config = dict(
    train_examples=52083,
    hop_length=160,
    win_length=400,
    mask_prob=0.08,
    kernel_size=3,
    init='xavier_uniform',
    optimizer='adamw',
    learning_rate=0.0024,
    max_grad_norm=1.0,
    ema_decay=0.999,
    max_steps=16500,
    batch_size=384,
    lr_schedule='step',
)
Rows from block 5 of a small self-supervised audio encoder (BEST-RQ), named by matrix and row number. Each number is 128 + 24 x the weight over its row's rms, rounded and kept within 0 to 255. All counts start at 0. Numbers have three digits each.
After each channel's rows are labels from the 100 clips, of 14848, where the channel reaches its highest value: "loudest" is the band of the loudest frequency at the time of the peak. Only what is clearly more common there than usual is listed. The data: chords played on synthesised instruments.
# conv: pointwise conv (model.blocks.5.conv.weight, 320x320x1), inputs 0-159

conv.67:140160137158115095120157159132097125152123141078111143131154129090103150073122109111143127144093171176130128095131080165119099111109143100171119148096119103134146136111126076143151110095166146155132108123120148143172153140135149091142158155109111117128127109135107135141108133139104109118174139111116141108082157142146142154127134107127123052146111107109112127087119133134157126100110128101133115165087178124143097143151122163142152170159104099107106121112139115086183129135135127
loudest: 250 to 500 Hz

conv.152:130137123147098109112117128140137152133135183103126141108156152133151115147122060135143130102114115109136150129137104191097156123129162132141117117162104143133128094066153118126104121103108124162117097109166132086084122120127108142146115154163132146130128093121111116106154116166117120134125118139136125143090160166124105153102135093137153101100109123175104131136130126121099092147125089132129104127150098122137133115132094120107145137128124150100121136170146115179124168064161140
loudest: 4000 to 8000 Hz

conv.182:101143089062115126147109113137115108149123136168094106069100146155159139147142155151158121137119115141099128135119102152170124110159155145144155153143158126066118102116136128094137116111158143155122139130114163135139094152124117113107109139116133131118143127162131131138104136135125096075128140108112119127139132167154118173117179112132151075137137123103154111093136125124108157108129161099083148148087131115176128124100114194155134166153133125121136143135123123069110109147141120
loudest: 500 to 1000 Hz

conv.29:126172117116129113126144132094109149181099175112071118118084098127160072138109120160156168126101153119127119103127129096170162172117122119169161173109144110122139093128142132076110097111155156116129125148150115152170120134120149125166096132130153128130121147128131129134140118136131076084110167123104102122123139147137124112174116119152133111140130140148133111105124156144110126159118115183094118147099141139156097119163117134148155151129144170163162153158119136093172157147160135
loudest: 1000 to 2000 Hz

conv.170:114118174168095093068146155092121126105136141114123138122147121129120171096120149111131152146135150178121112092132141087120106136125145114113101108143141108130125148115156121156119169107137117151110116152157117144157089118105135094149156077113128178154144144114091121126141126104072121135133132122072181137119125064094130090160141133110124150100140102152135138113102174110155133110116094104194136105170161128134125103202162121145122092127141133126111100142109137099166102176096137
loudest: 250 to 500 Hz

conv.306:144140146134127130137132119127157106152132132116079109134117129110141077158124117137145151099103131139121103122147117097182127138122122081164130143118152121075119076121121097099131092131138144102130108138122134163130122153126142120106104116114139139146118100080141136119115113091152105107087146140069088131124117150143128097102103126129141100108144114144101116130090132161133144123087141174105111144133127077139106099091109096142150066121130138146126123152103116119084098156122111
loudest: 4000 to 8000 Hz

conv.111:156103130154088127107161095088133154138121135113124119117138090111124136130102110116143166129142175137117147117163112129155125123135141100141131148122129115125126131109136120100127116118158116142111138094125102209162133122105174139116107118136115141133086120077161141093079107106109098111128140141074128096119123142124106135142124141111141067109103099152145087101087125121127128077106093157134139121102126130123156122171117127092157112202093134180106115161156151068158091133151167
loudest: 250 to 500 Hz

conv.278:094095117161136130132122128164151121138122183105130129099150124166111137112142124091133124126143108135130140104117126124098126112099148103204128136138133145122113155131151120155085109107165135147118114130182145101123191112165160154103113169186139150135164109156108122073131113124115097157180086159145130129126206126132124136105155150141112118108149122157140120137120108105099123136137104126121090147148064120151135104151107128123147093112093137076134125138143096151114146103132178
loudest: 4000 to 8000 Hz

conv.225:108138115112105119129104137123121130117121169100088146125121127067107137122130125153133152121116129133097103092096072110126086127134135115130143130121173119080133159152144093137178131099150142166127138169143106129153137133121087094141129098147128108163154133086131091138144135112110102096131132118086142125104121121125122128120114135100110118130137120159130139124135177165141111109129136106135121115109162119153062142151097185143117138130139094145102108200052110118168102156133105
loudest: 250 to 500 Hz

conv.304:139161107102112113208144124158157161205098105136111147155140137097134161135110131097124156140143158097131165119131113133108133136111117122112154115082145124110158137119127108148097112118120107104128127125112084165115093144159122137136093161131107115110118127130121151123154098132082106099146142120088108178150149132174152154128100120115125098124083133146136145101161177138141155104099150135118135139143123109163141142101116152127123132139118119105145141162115147108132126168146135
loudest: 500 to 1000 Hz

conv.143:120138130112136158221139142155133115148164118148117168177154143124091160132135146124086124151158124116097155129133121136102099121133148099119097092069149149116161131127122120149110117140121132108137063097111124111143159157164129089125120150101094120131126120139110148120161115120136120126156119146133110146129152128162162142067129134105124094146146118120108177141135143147146120105148161101124109161151112117157126111079171149131103121128098128087156131153093148128088140147093138
loudest: 500 to 1000 Hz

conv.130:101111083130124156126116138116131113189158148149133081141179121135157150145172174094139138137135150130087089098148145138106147132147112124138133160163108133137123115162144109131137108139207145105124112143127171151132105125091107101090110157147134089107125155150114132092139090161060141129142112092108136101154147152127143120155158117107126125145103162153118128135127094135114133163133192146113125112095153114161122094118108121132139171146074135169148153179159110127117157132132155
loudest: 250 to 500 Hz

conv.18:108084150164137115145105136106135133106136139121103146137124139135098144119141124103136143122123105147114088110119142101135122168074140114106105110156124137124107141127148118123134142136118093140130166130185118130166150141115154119153128113145133163203135144147103122109144101107086114106102147134124155125092092077126124075136136129109103173137123149162147140162132157121133116146050098128149087131141117166146153138175128134109124087143126137103101128149083160135120110175135158
loudest: 250 to 500 Hz

conv.109:117152129126123117062083122140200128138126134113139126109129168142118094101109078128135154120104124102133114122147132111131134095135190119165124109152115118093105139134101128129099128121123123123098093142135150075149164091150113135178105129106136130080141097101110146099163135138131109108156140134104109151110228119134126119136143136138144123115123127178120113135104091119103134159151116126117119151138132124123123116082119087133135143116139130136105144144134049138122110126138134
loudest: 4000 to 8000 Hz

conv.58:137123142172127118007111133099158141148146170097125130133149120070133092124120119115140152128113131142127144126101134149143127132126125116145151130165104098146090105103125114123143108085118113160108091129130102162177134124142091132145136120149094115163140150099124135094127124126091126147147134099107137103103122154094148114178125141086130133090132105192127127109115119128145082124089085117122141095125140130085126120181096118116123138151141099150102134153150153134143134141152130
loudest: 250 to 500 Hz

conv.16:112119127110133126165179097135115092133136084170139096139171111083134097133124102075115110162198131113123143157125188112150119177160167145118146083112125150102148090086159158151152163162136116139145139096122132110082130100129125106093113098100123152137101164103103201084129110139109117138138107123105161162165130110142138138150093150116150126125121125121128144147116171119143137145117147144127136149154112125119167101108120109083141122110111152133141163112100116105127110139126168
loudest: 500 to 1000 Hz

conv.296:133147140109138138157154127117135105166132118143087116135135121092128097134105093114104144138125147104157110130159171145137152156139126156129149122121105113143166097119155157128103111162138121024148173138124137137105091086102144156132107142132122131130110151083086120118132111133072107157134117098139102148149121079112151137176118124128151109130051158159100145148141137126147123151084157188096133117166144112180170128101107096124166161103073157148146151153139137136137130133130144
loudest: 500 to 1000 Hz

conv.253:146148124097134175131118114139127049140168115176134094141163124075149113137149133137118136162118133131118074171115163150138140118140092123130158148156109162110173111128142107140147112131124140107154166119101166123143112153119126109085120126092122084115133153112113152081143127155136142154118063106101116105153095148139155130153120105108130128141132163137094136149104096159154147143135206145086135129131131120136115089089127103148105153102108085127155136160150136101113130139120115
loudest: 500 to 1000 Hz

conv.192:162156139207096121042131177078134119165162152106140119155177160100149161112118076128095128136129157163140133103170146138093115132094113076121117131105088113160137142114140076139145123112137138123128140124153134174170114144094147147129162116116131105129128128126112133112154074123137149141141121113093139074086139141097170080145136129123098121115114150151095109148107094148168116111088156106160126082142153123169114130160120106127130114127058113137119104162160150137144139125107127
loudest: 250 to 500 Hz

conv.4:116145151085117142163169079142130113086103104146143105114126134157102121124131100113132145157150126082173134185112170159141113095164139163138141109121098105125136110097142157143144163127130126149128160093093121094120099116095131157095109124098123137098106134161108122136152169122070101161124052124080162129127144099107079149144123145137140122112102119130117130158082144105149136111139137158090160148126102120101143137142143133105132149116106100133146129119142152098133099132120150
loudest: 500 to 1000 Hz

conv.282:120172094109098163159150102151161168154120122132161105162144156127147138134110094122107111131153172078104127147162147123114113124138143093138161089118122127134183150111133147129148134169141123148076109119126113183156141136133139143119099135125137103066117131141123142121176117125126134092115118130091110154120130125143181112124105133114084077113113143089158069156116146121130134105096130148135157126107055113126133123111103125105112113123078117155146098156132153112176105148182116
loudest: 500 to 1000 Hz

conv.134:130111123164132101134112121166146156148066162084132131154123124058138174107123116088162154135133127131131117103138113152096131115112168135140130163131151125136125094111141109130113144138180144121134106090113137166146182112156149087133138170123118122121071123096116151107112128137147143093139157145108130139116141155164135151104133117102105103109129158122162102130160128097130135115128127155112106150026112083147129135147087156114116153167109077162154124098159135111150157118140174
loudest: 250 to 500 Hz

conv.288:153137109144114101145071124122125188145123143141169123124121133076139147142132129104124094135133116162112131151110120121133138163131134134110154118153129149131127073120104136137136137126112112145129101122151124173155045142142132145114141125123116132131098157101133137117125095141126130105142166091113128139132134135160166156148124101077146113152135134129137085142117119129121174130100155129128129109138106113132152101109098107124146128168099120128088125146137145114132091165153131
loudest: 500 to 1000 Hz

conv.264:082128106116128164178140111116145070114137138145126088113133121139151162167172159103141118114128112095108113147104131166133140092157156116165141173167111154087169121115152124139131112154137149114140143134118170131118137106098126110087069099105148098094118147157152143143141146152072141115085104133085144126160132132146109133106159122159109123116055128121143115128105120122126139124136181167081113139074128133150130133125110146142098154127123112167162131150109133070102122117141151
loudest: 1000 to 2000 Hz

conv.308:109122114170139109064126155096121166142144147098129135151137161139146160122148151132144120123114114156096115090113105127110145142066156100147103169166120119154093124116137083113131138122168121176121103126187126155180148142127160103153161148100134116165143140138119121137128108129100173127146154135111139090108114143140149048139154131141091178155131156140137110116157111142127101131114105117171112083113115128166136125182135148141103111157142134132134102140142134138145152135161163
loudest: 250 to 500 Hz

conv.49:116131122080122142201142093167093108149103111146094126147127138154111116136117127126123139152112118092109141161093126129132117130114120146098163126101136090114135117115152135106114105121148125118138161098128124109131085134141180140123097152116099104121095141182112130101139156144081064137149106115082131135146123119135122164182105112129135104133068129142121143143121157118147136116115157149079130136109142099131141126152141152116156181123122135108166171150124138114138144178113155
loudest: 500 to 1000 Hz

conv.14:088179110138119099130178112134152100127135115112127141125135094141157133078085085132129101133116126130170112138107117109117150094074131109140135126146118130126123136155115116122110133140107140139112107098105167108154109083151156125136124147151117138079110123059102139118156142132105140105122139125113137142149198118098141148132140128128121133065147123113126083095135118136111144163126126123152060151126158088112104130140103114091127151107149119112154144125156028150142138158155136
loudest: 4000 to 8000 Hz

conv.247:115128154158074129090126113105139135147113128116120127131125098044140089150123103145164161124125128126128116114110123137154142159117122129139136173109142123135133081075134110097114140131154103105136125113114114154135099148133131161120123141105124131165101135108178158124071122158148117142116143148085132124132120154122124112142114153084122138135126141157144117109136118121099111119128131158113149118119107133136166048155098125085141128163138139169140123157136145145135156115152183
loudest: 250 to 500 Hz

conv.44:155154121152116117081130127116110129164130144130122126072124149132118145103129167140137157118115222159081115120169115127137136120150131119160137149128140122135124140142142132101117103092131144135130082142151106174172141156118137126138105133170125141139130098133115123153111137117094096127158154127114126119114138141131089153136159113135177073128140077154155111075120140152152129091114135137144130140122191139139117155172138128141164131181093138165107127146159144120146102136134101
loudest: 1000 to 2000 Hz

conv.301:137135117122146145154109137102158149078159153130133103124089140126135100120143113132088139087130126106129105143134161125173082115149135143110142105098129115146140100149152175139192146147114137192106146158101163142172115118089139129139109149086170133120158161137106112135182153121102104145121111111098159090149132068116099090143123124135127142137097101155127084150106145139157090137102141121162121119134154083108136130154119150161153144118141177131140136158113136103160122162151132
loudest: 1000 to 2000 Hz

conv.115:097135150124161143175149091175128100105108133137100148115109102074108127153107142134148148118131130100137092164142119138170137120137096142145157126116143157088171101135118157128103133187094173106154189120119113122145098132125129098129099141110122149124118112088116156102141171098145123085073118156151115174170125132145118124067101126113136126158159143119132141157133146148163150152120129150072106172132115110145125074084125126131075097095153110131151110152087143125131125121125147
loudest: 500 to 1000 Hz

conv.222:164141126137130133121162159122103166148157165138148113160143156101168136126130126115088093119152140147114135123145124144104122153120172125126136106157124119152132103122149120137180147133151115191118115126115145170156108135156127096135153166141159127133152143097107145149174069126090149142148134135106159124125155129111171140142151159135134152107124157153115098122127109128156090137124132081189131112180138114123128136131096133130179121145137191127113150107153129135129140135165166
loudest: 250 to 500 Hz

conv.234:122133130146122153088097135138130120118108110126122123131134148163108125136111115203112136131152135137126045158116153095131165114136154096117135125143135150113097119125104146116128123141133149123118121122139137114086144100123098135141120149166132137073114126088110117149118137117133110100144143151143143106172146113146147109116094148001135127076147121056137104135123137130140169149148081126125132128116141145106107111123103112126144135089172126116151149143130029135140141138116091
loudest: 4000 to 8000 Hz

conv.199:138157161177123077102123149113123143145099145099083126114113136123163153126136140152105136096128111164118117080167106119132143171126119111152088154151163100156088134102108120130121143101136089116162105108122135152141152153122178129119141124097111152162130123105107119112138122128131109127156184117077161086144080094096107121146137130143150155135131109181129136102136135154145071124095089137174118092150153113147123106179119138129156117144131172142096142154148135112087144129070166
loudest: 250 to 500 Hz

conv.69:148126149159110151113107126117146112111157142133145080128115143108145126156156098148122142097136123115125122177150165119163145102149138111153160146143121114111130098124140143130157114132080139138143098131133105132127140135096127134094068076119148096101131143118129129136163135102128127174082112099103139098151096123138091118150137114114159141137110113173128109126083122133138136135117169195119140121152145078098128124147114082146120104132111096185143149140128127071121079143145140
loudest: 500 to 1000 Hz; 1000 to 2000 Hz

conv.181:152066128099115141107147117103090130139127107124110147141124154129093117124084115066087130137131117104101062105072108133100116132104197135111148108105106103123088100123147091115134139139155099159112163093161115127137125115149099047103138161145131105179121144103079138103131097138123107125109096099128111118096114108119130131145149148107144115141140132100117123142134115091170110115100137097110089129137123169141107138136144135140141144138128127085131129145123146135120131185138144
loudest: 250 to 500 Hz

conv.261:145130142110119142154159100179141110081144125154142089128122141139114106168157130119146067114140104141122135166117131156165090090155143109144143123114113148101143118108154123126187163174114139178145126093116174137133123137111169129061131134098146140133113102161125130125140133086114146115072084134103149113141142118141121116064136121086128117135125121105115101165089103126143131123136165130125131144120100102155150135097110138123123089124142136118108128120123131135103108120145142
loudest: 500 to 1000 Hz

conv.13:166134155160115148120111125149150140115146130140134128138120115143122107118160102100160127105126120126137114163163172140162160131128138134165118131155105138153081141111108178128106152142098152101145047142154133080148138126116122117170097146149143162126105121134138143126171159133141089139101139124153149136131175104139123132118147104136149132127123140162125106152095127144116112120142175200088095177149118151131110125128132092131162157114107129145119120171151151145124101155141142
loudest: 1000 to 2000 Hz

conv.193:125130099098129168144136131110118136185161132141131136119122140120177153162137125123109122102132129131135118121104082165108137115124095113122147149145155125128138111114097107137116099110128114142130128129103137161156095138167120135113120161093109081121117140155119144140129117145106122147172141143098134098155156178126140159137128129097140130123107106142148120106148122141122112119110147110159135118130141104185142106131110174131137156184104148112146159159143109127095127176139171
loudest: 250 to 500 Hz